Rows from block 9 of a small image embedding model, named by matrix and row number. Rows with one number belong to one neuron. Each number is 128 + 32 x the weight over its row's rms, rounded and kept within 0 to 255. All counts start at 0. Numbers have three digits each.
After each neuron's rows are labels from the 100 images, of 14848, where the neuron reaches its highest value: "strongest on" is what is common among them; "patch colour" is the nearest of a few named colours to the mean colour under the peak. Only what is clearly more common there than usual is listed. The data: scattered letters and digits in many colours. In brackets: how many of the 100.
# fc1: MLP up (model.blocks.9.mlp.fc1.weight, 768x256), inputs 86-171
# fc2: MLP down (model.blocks.9.mlp.fc2.weight, 256x768, transposed), outputs 86-171

fc1.217:135097072130195123107132110146164152162138133099083121117095168146049146110102129160172065138097143111178121123094088077091178111148139108135106089183199138117105169175125136147127141137095127105142074153172120148093106135130122160147134104111110107075146146
fc2.217:164126148102111151129160125119066136109158183130176174127174088117185131089202119059096170169114170171164175190130126168127144151100127116117173148120111063165118107147150095109099117114127152124111145083142064118159175140194165075082098164212133195127136043
strongest on: count: two (82)
patch colour: brown (38)

fc1.534:152150087082194152099091184187169137091182135171067166167090098144135147071107088090118155166109123103120122124179154127129089147140167057110147108114099135134141104134171151081115128124091173118081130151163093105170159108194153104109180092139169109079069133
fc2.534:143132091185120118164109116110152122106160073048124153152100164115102200153132108128191097072125081133148108156124122086066154108142123170147139192141111099152171098145107109059123152137161113090137178121146137153177095127144105200084105082115124114148141115
strongest on: count: six (90); red (66); yellow (43); the character Y (27)
patch colour: brown (33)

fc1.395:190137086151051147085143150170091102124151115178096114090091148100086204129134151164118134134125154178161116099148115122133108101166120149099122173121156148076090110130157095160129163133088144122107173146123125100125129185125145102131112137147173062107144085
fc2.395:079129166159136125136155091098100153089109185071153145142167176088146117108096109106160071112140151133113110075104168159099123086081084090130101078122138122130151108158115103102166100150079130106132101137113128152183113107117145168111102126138116116148135173
strongest on: count: one (57); count: two (38)
patch colour: brown (33)

fc1.653:162124092196074091142189176104138143137136141130186146131123103162075176101134112211143145148087099109110170071119156191147123092139167076110100146088146150142133107137109119214101116118087091169149119142107142142050109149142128118108153113108098089189132137
fc2.653:086128125091110149121128119133111034095156157121136180077136230084169114175108144132124089119138181171160122139095115172147219185128094142141115117174131128121141181133133129120150178112072172082145163090108146133124121061127201129159134123166116134076108114
strongest on: count: one (49)
patch colour: brown (36)

fc1.638:097193057092138137117129168109163162099180135174161091149176119136142101124132149121091180117116103190142079166088093181113082077154111105142126144118095063143132089149168160075179094121143122153122164123164140176089135095141149158100136115151139222069144131
fc2.638:107067175154131117160176169119068091082121153155092116159102113158144148134108128104093121112105160121114176130151165144118182166080133108173122138193139166127115148109125091198099120191115136088129115175115104089198088143101120071110065119086145045103197132
strongest on: count: one (50)
patch colour: brown (34)

fc1.171:135157141173160080178073129167126075171098118134167144115122126062142069097165111069096145221143121110108142153108141146163113102166147184086070133126095161134113158131083104133098090117135181132124104094091131115133110141178098143095135105073182106162079156
fc2.171:166107109071102152116136091081138162115184118109116148119131102131180160132154160170078125070066146089112108120148128118080135073102098096124168175140183123109141126126148132138170151058107088156128182065113110175130132151064102131192163181134115174092165178
strongest on: count: four (76)
patch colour: black (61)

fc1.51:194146112080109122139136220148082109163188084088176133137083099196169091084124083117125151126132160157154112126123143099082095134138149148125110122156165112095135133137171078126168088149131169130107090176127135138108142110153083065130131140049109092110104126
fc2.51:108122158135166116056101079142181119074179184206064163089124118097100097220142147174170114130071183141149113125145139117195187120159079107132108129097116159150131121114125199155151124135149140137162124112141112146169135127124147105122136115163209144111181112
strongest on: count: two (76)
patch colour: brown (38)

fc1.518:144120135088090062147153099148072100133144118166130194213162107121147185147077152101095116160125103143120162075143101108118137120056155082161217059158124122137135135131120138147093100096151152111114128130102103123115132102188156125187190126143110127088064169
fc2.518:094116120126131111072058122111223154117116114133162078118089153135124094154122078158149160207106155096096129155082152083157153181099063143091099114120125165061178172138143129123145090131187094107098154139125140155119119119125134160123134141105111090128116110
strongest on: count: six (71); pink (40)
patch colour: brown (33)

fc1.41:179143126091103142091095145142113173113132137077131169135143163170142154140090135145099081166135116031203151152135164137076156125169123103114126114120119167158111136071092155182117105105118179121071139090113105087111156138191096135160127138095166207117129107
fc2.41:101147103119131069142112090106122103108112096120187113140109112134090150150138118213148147130154174170116130214103091099105109072141156133117130174094147168186104135160159090086093139186176124120125127110161101108098100159146109154125123092152137108177111142
strongest on: count: six (100); pink (43); yellow (40)
patch colour: brown (33)